Rows from block 7, named by matrix and row number. Rows with one number belong to one attention dimension. Each number is 500 + 40 x the weight over its row's rms, rounded and kept within 0 to 999. All counts start at 0. Numbers have three digits each. After the name is the row's rms in percent of the matrix's.
# v: window attention query, key and value (stacked) (model.blocks.7.attn.qkv.weight, 768x256, the v third), inputs 0-42
# proj: window attention output (model.blocks.7.attn.proj.weight, 256x256, transposed), outputs 0-42
v.90 122:559467467443487468476483480566481471461552519527520457507548464545483517521529522441495512475438444521537505442499474506453515566
proj.90 104:483528463500545566544569461489465476528532460466505531489430605506471479459452448457505529513525468473570555477478459498521573482
v.91 119:459497526495554452462496530532473639512534482488535501531483522497606563456495488539585476548481464419452560556436578561458497487
proj.91 098:562525529523472568521498583416527511480420489469473473477423475409478414500562516418536554544546468514467501496526516474536431462
v.92 105:474456496498499499525492488579447532528490484508506475550526544563499506476488538477526495536542515512467486523501555491558564522
proj.92 100:453541472449478476432457489492534410454497469554416513529515447475516463530488458496548490528503534460519496478497556491511503492
v.93 109:511510581478487527581506493569547479557522468455538491448485490486448511515499541522523497470427536447490465506480501510500502546
proj.93 095:475566487521486478502477486468507538562516473491551531585534510462535527462587487540516428551567406511583502483544466542478469515
v.94 114:454531525444521546487481484551504529442477508578474532540380494554484542462514589448562546485521452518532486465487553531565499524
proj.94 102:438568466433467489495471560466537511464563564418567511472529510444521488556464522494538490474433491435454521480431524418439498532
v.95 121:483491526446465480516578542519463508466470525480401519490513468477530445542462507593472401510504519455465483511489416437406564559
proj.95 106:469434474506507417546527496532513543517486529509458562461494509554459421473476507497473544497477506518548631497470484498513478492
v.96 117:530565538528479520535512461570472426555468534521558587491492524470538516465450558473519455550489466550494439546467562516497484525
proj.96 103:523472496452529518539406436426509502553531507493478500551478510524515557470527499489495512553547421560504481474481487570497515571
v.97 110:525575518542512457540551526518481461453478507456571503431497522469519428411490552546458509537540458418542516506574510515476538566
proj.97 098:489533495463458513482497497557459507534487530505399576549513555505526470542517553501490449486536459438524529532526535424493533482
v.98 108:443473480505482478521500445565583454499502467484489468491525518439498456449466522444467495531507544527494502500465476439491493506
proj.98 090:510415412494487525506510449448522487491501508479557551537430475498478599572499535474538485518501502476492503578470587552526532500
v.99 108:483488536516527506524484576429484514537512544516510488538485539512509472466490456429518549480511546554520457451549465490492464480
proj.99 103:490519540531498524527520493542456489464537462552463515466515515564585579584483526497568500450563491462476468448482532480545480457
v.100 107:479453448507469415545473531525519511534479478550447485441507459460530495555495517473535541452514481456555471508489528406574488571
proj.100 096:464498475579471531433513476530481442434498572481482514467563583435556451502470486563527477399512419517482437494494514487474540476
v.101 112:456569558505467497508493434465437556501459576479460535493511490475443523500474504570568568510446512464520437569525520502525543488
proj.101 098:533485505511479508523523507509503507526514497458565498530479580476448482474453446478536508481455557534493545520508474479482536562
v.102 108:442481486496447495507505470527498516424572452450491442580436472509446445490501488497463466559509443502524495554494441503502530499
proj.102 098:532490525500571493512560508507490438569524476501414544517530437474589502541460457545449413537485482564484526483446428477449555452
v.103 114:500475419546476502532518484489510494475514550487492521482504469512381487474532416563516585519526534511525461548509453475516562542
proj.103 100:503506415396512508438562578403469509492538436470426505623524451464521481503467552557505493447496486558521540452559450431491555494
v.104 124:537506471460458493549512496605470490463529482484452448518521528488495433452450439494490508512595473511490431520561521435576542572
proj.104 107:518498543566505509493585473453508506514445456531475504537438520524426495518395511529458452494444457482521508569439527488424520528
v.105 107:492545560564483529492532489461484509531563507491504509517480584555542457442540572542538569497462535478532552498488538590528479499
proj.105 101:543513484479551547524497497515488552485500489555514421497440547444523483528479468426599453498516499428454521504503534453544504471
v.106 108:436476563413429506511507448536419510471515504552534548475510464525436502474470514512493507492473495502501490527577484462497483493
proj.106 099:475492519508463473480444499527494459477480561481531516549409440609539410523508498479416487506487467462493489423509570473505484486
v.107 107:458456462506519439579461484505485502487447568486539533414533517512392513496517473462442479549535533533443483525513478531457535521
proj.107 096:447521457582527505376491503444506540646491530561469495543499488442499516472519563473534513507542443551556515516511584515457503434
v.108 111:434487515504469546489506476486541521562550464413543544480558546520449535506487525489513425470459515477483530559442467549466470534
proj.108 103:478511460473482479574501488473478493525505533491485521564457505455449447533448500464474523463547508455412524511476507530536405522
v.109 113:617484502456498502438492502506499456484499498433476468528545549506523528504487542489450517572531507488506543491565526519512459503
proj.109 099:489554448471512489537594505519533456469452536544470448552494449551532417491496455454506559524445497445478516479482497488496526436
v.110 114:498462551505522455514539483465477453508480456524493437575523465511506492513535522529500523458468549510524508417524576492439511499
proj.110 105:535502460410521541476502467587480406537531525461497555501504521466553522513496444521514506506479471464472482484480503457502496516
v.111 115:488463543530479561535555568517541412519413471517545520557528464491463440486515506544501502516504496511532509448490478568484481510
proj.111 098:551467481533579467492550524581450464454499468523393533550579502609532515481463511490433556499475474492475457447458543589464485475
v.112 108:485512509515516538472543492467420526481565503561500485479530527470460530549512527525488505503439527515481519548477515503547551442
proj.112 092:530463449516448564509474553554455448493430474507546527492481517513402542455506515463505561504471527508452535527497499516539492470
v.113 105:470410476424465457479564523513546463470511540522537494588540553474476440508603492454494415496577485536515407447530510490531541510
proj.113 095:496484487483446520481510506579467435494553482472522463515470530465511486362503434510469496492516451458510477437450499497405458461
v.114 130:462487521418510535568420531501493560491471491481496527448537552538472448438471565479518491519405509492498496555500530449551443596
proj.114 103:486517446498527508603499476520532513517498486510529544574448516535446452511446501538458459613574485503475509457560576483416479549
v.115 112:491500491577530507508562540540469540523517482498500489509515558492501467479536531479480438524422514511512513515498553466565484501
proj.115 096:454527446478432613478509475426554517538531513518458446496444512486556518575463534515510476512532541461455511510549501497422491478
v.116 111:528516501529476541492516535479473469513597456490446545499537526596470518481600531444441496481486509495564504502546478459553501530
proj.116 105:503423558476503540511599502518497534472483508471502468515571526480511446482497462462567499431479537517515491475463571500495481450
v.117 100:455446522499599515560476517562390593431541525529535532522435479491501466472492462507477502501486420498526455496532503514470491523
proj.117 096:431517470480480486463484517486486496513483489525559489490497484455453546580521533504482500582584510499532501502465473484499529443
v.118 113:521435531497448556508530534504585528509464505526527528417486505507583541472514554460475491489497430581542477532489457510553545526
proj.118 105:449473481532503451484550494453605433436513561534454551521526564483513536511467521460485514523491514480491448528584531485484522489
v.119 106:530552549526464533453546529484479447518502521469475532497516544432476462525536506523578442500540572415461444506466480555477485510
proj.119 089:374472537470479501459448512505471526505555485509513478499493522538474478429545467524535457472487404472469540427442406498564477485
v.120 117:549454426532522444520471521568481505440536522523500530462552515577456470436495495493529536495457533439560533571536422498453523531
proj.120 109:464570419536506472502524462459516553490486458487449540543477487468527529523549500476439527538506482521540431530506490525543488513
v.121 113:500476505525421489570555451453506564536476528459517492424498470509472463514534450451460535491534509525477432542506505555484494553
proj.121 100:489444524566515573441519453489486500597535507469572500554474528495522513484439467525481539442463515495455529534526488490556495463
v.122 105:478449491515501495565529423495514557495499448530501493484508405541518500468481443441575517469482493427477478498480554527536510486
proj.122 099:470466470504500521429463478461423494473503493580452484483484522490474519497431457495493492537544506558486517456520514535465533565
v.123 114:468512504507470538478452536517529452531566444526500517478490481479510460519564424444486497512478499513480566490482445456437507488
proj.123 100:518430517491512485536492546409451400450546517575517545481548529502469476516422463489521518421415516527482489510452564496496504449
v.124 117:543572565499508522455567528578498547465478501566505496511429503554490439536479482479491540494454492494461511533499373451412492450
proj.124 099:488504521596498455467510463468544492502491546468559538462516492453492510480475481493476572590488548450509536568451486514493552465
v.125 123:487476474460523506492498515571437537557473495622405507474537553560492519516481517479492519480454467531504494510524521552476521449
proj.125 102:504500486486465523488450510453492536462560468530504522453418510455462505501487446518515538572590444402534485545459502512550468568
v.126 116:474487528519489386467438562534528461439470526555527523425462528506547412519499493455459529493499477490526451459541506482563487541
proj.126 092:480548514538490466516579450563475497528493525471482497517553463449524547545515571490489462569518507520579507491464434469465534475
v.127 112:448542477545455586515552504496544466479501468536515541457545566593522434472568515550458473456510469497454456520540464480463472515
proj.127 100:538426494531477499564471538524457496474490599493466438544453533541400473525492494508473545528520495498380494468450444567432528477
v.128 099:497439512498529465561536558399447516552505530529455469508474483502498420398423502524484520563545527496515482511543513540544486472
proj.128 102:553500494481497549519459532483498504481513492481556528426525477487491488503510439506496491465429504531454530540502410516527557566
v.129 120:487443525439546473557426485508521481603569599476545546490527560491472494465439512460559482499473425542528518512519472464577590488
proj.129 115:480530461519563575543515544381435494510526445497463512464428442442524493541462505518480556513570502544506532485534515559526490492
v.130 105:516460483502464527571466469488482552550484504432514457450529523568478486489549501498510514594447448425554435456477510542499515462
proj.130 106:474514472498501511473458556522544481507525445531531451558441471495586455502480487443505454496510465484426452437552495586466464568
v.131 115:547475548492546431512494528522501518600507531494569575476568456469472500520511451561546454453510488521531494499492464532558520462
proj.131 104:433495540505485508515499403463461490526486557517470500462463553495547533522463535507491556545528501516491489499489498549464573524
v.132 102:606538544530536472455505495499521545506474527489517475478478467475421538513515515497450484508513537459462471523486438562534511502
proj.132 102:425517386492433461531449444438528439532513477480522492516474513500510481496483553493524492532508499496551514500510502545486557557
v.133 107:457579455472495464480489557524419553490451473448512471526484513471453503479448462471517427544483518407464526565519551539551412483
proj.133 102:568434521522484521525507471500497526455426539495574506560571479476510475519463542504503481444496498516475517504506541484521515506
v.134 108:551512610442540532540469485451520556508544510550461505540470491573516464567412445474496520508462510565497443542508485515451506475
proj.134 108:491593514481518512599460569502558509436517507546519462526507494445484443526481466492502466524497511467492478500423569541520453480
v.135 107:504468445470535533541506513578457497501455541460503547501554490464526522504536507546441540500450475596489525496470486503529549511
proj.135 101:505453507501478529487497482474498484550514447502517438479514500539516490523461523463539487512483508472497575447486574520475429436
v.136 112:524439532541544483529490520577505482503498444425507506511484415496500465512533495548447472542497511581498509447481600447533468436
proj.136 102:465582535489489487529526512514517465495570532475482534541512550483462479494579481513522535468481533501545459545471453522480535491
v.137 108:569455489513458581530494528513571562546421490585547417499463531538448452480548523556499442496497503461456494471446449569525430478
proj.137 106:452460475516538520482521510505543488568564501404430476466492407538503529544478523468449442507502422455492487534591515531434530521
v.138 099:461454484478552525478492561464461504540485497515507462460465537500523509394381512501436534449462456438517469534478509511406520489
proj.138 098:513428473538525464535524495489459453549517467414582517445531467503487490518529583493586553533489460506519544478562481432470474521
v.139 107:448557495516488498505506463454523483494563443501433547487576387524540505471468440518529528469513567458480490474431581531548441482
proj.139 102:491463513429485417527525456570510596480514466560500496565494516467456447493552471523454549525488464452520517497492460478472572427
v.140 099:518427475539420491462524429485566498500470556465499460488480485523463501523569542496421563468531617516488451538476485486591478530
proj.140 095:500536531508462480482477530469455602494479499489443507476525539530584464545483486504538521574549472491543498537498506490462489500
v.141 101:483491471500509523407469512517493483505533492526535497471475466474483525584494535488462595402572453523476485510466513585449584488
proj.141 104:532547448498515408443511512493495579541491475493379545504513500492478501497493488552584470500461513507518477437475564555482416498
v.142 113:506465455503458540393548458575511512470517502480499498451507536485550475485501565489535487476514590502508539504529547470524454483
proj.142 103:554601560427520558496431490486468588500509449536462506543536630493489532531462472421522523594534532437483513574493502526529466502
v.143 100:452507437507487418489439459523479558519544510534488479555535454535480547492600522514466487492536444473405515488480466518603509501
proj.143 107:501436492459528509509472446506441529491490475443524547609467554514548461496461457478434534489502486470537478482510544471502550515
v.144 101:503472583469559490467465575503511510559467525545507434505491547520441559507515507546520476491457503526530504515596475522409542534
proj.144 100:487504502504574463505523362462530503524507599470491527474420530466485448471499503460530526476494490503520565508521455458467512490
v.145 104:506480456494528468409364460505552528458482476523565517473530536526612446506483489393505529510521490500534543546528482473560472509
proj.145 099:481513479463480506508455498527437493482464508481459508490455522490539530497543561434508458456492440471481549457487455467467519476
v.146 109:401522514479470488550455561536484416475496501364488490522454502533473509465534538460536541602502482528518480542593590572519508533
proj.146 110:502551498430542478447457471480559509471519500562563467457600522399515533503434488600466519505521576532488534518511462501522494486
v.147 097:495495509435450541468486420544489516492559524549470539476429538536530488527482511496494549492533449501521492487451527573555578478
proj.147 094:516565517536488490491552464473467501465562515478449455509529487501470543519491489482496527507452532516407551447498494489495503495
v.148 111:517561518529554453490526542500524568492528485497501534453539486439491523453476527569502438495503581486487493480465506537507452487
proj.148 100:447416566485480419502534583422523478542545498509499506526484463500492536517568509482460559468519471518460531532495527492504541404
v.149 100:484478504508535438468532443504517518498479538477529489491455599548485572488507512493458502491519498567519459478491563522531531492
proj.149 097:499628456434524482518510505493510509541491446537468454481529488444538526560528524503512557506508563492511544511533533497504485546
v.150 099:533455524482501494415550499480492492523538489522489530535532522549459447535472536530528487582522533499503476488539445485571523614
proj.150 103:519566534551468565468493476403454496517527529460535514524531514426522490542500458455463451458502432529572458519514467445533524450
v.151 109:443568489505502512466502496546513557495521452464453475539446468491522552533505456537529592466517527439460457488478584546525511500
proj.151 107:464498486586577411477570450512525479566529447513466465528452550508488514454451490509488451500533477469503515510448429528478481454
v.152 100:511471532536504479478594646480516532527399538566464517465494406491480448497503515544529439510483464514454520445523516541475555504
proj.152 102:491510520501561504518500397563500447494527514488502480550523491532492542475525527522546508510416502497474467500480493477536533414
v.153 104:490539452480438520523527496581560452478516566497462529442429424463449465471470457482463503530518477536545531538475443475506501465
proj.153 103:490525472529471482558530497395499483538491510461483494494486513568502454514536491459426540438466506520533503482462423516487522522
v.154 116:389512540578529499503443592531538549446492557495531534521492464501468468471482533506466541497470527512486517535453540506557540487
proj.154 121:434480552434451565521574460504486479543542517504508421515547520535501458491525481562546502480516440516510483557521450527548517443
v.155 100:429479512573618469553459509632471478504440475453548494510501483564490481445570524461509482549466436480470501510563532570477491445
proj.155 100:409443402443459562463494493553496479368456496465499494488513521545459490496476473493457534504521488503478501491485507432437500546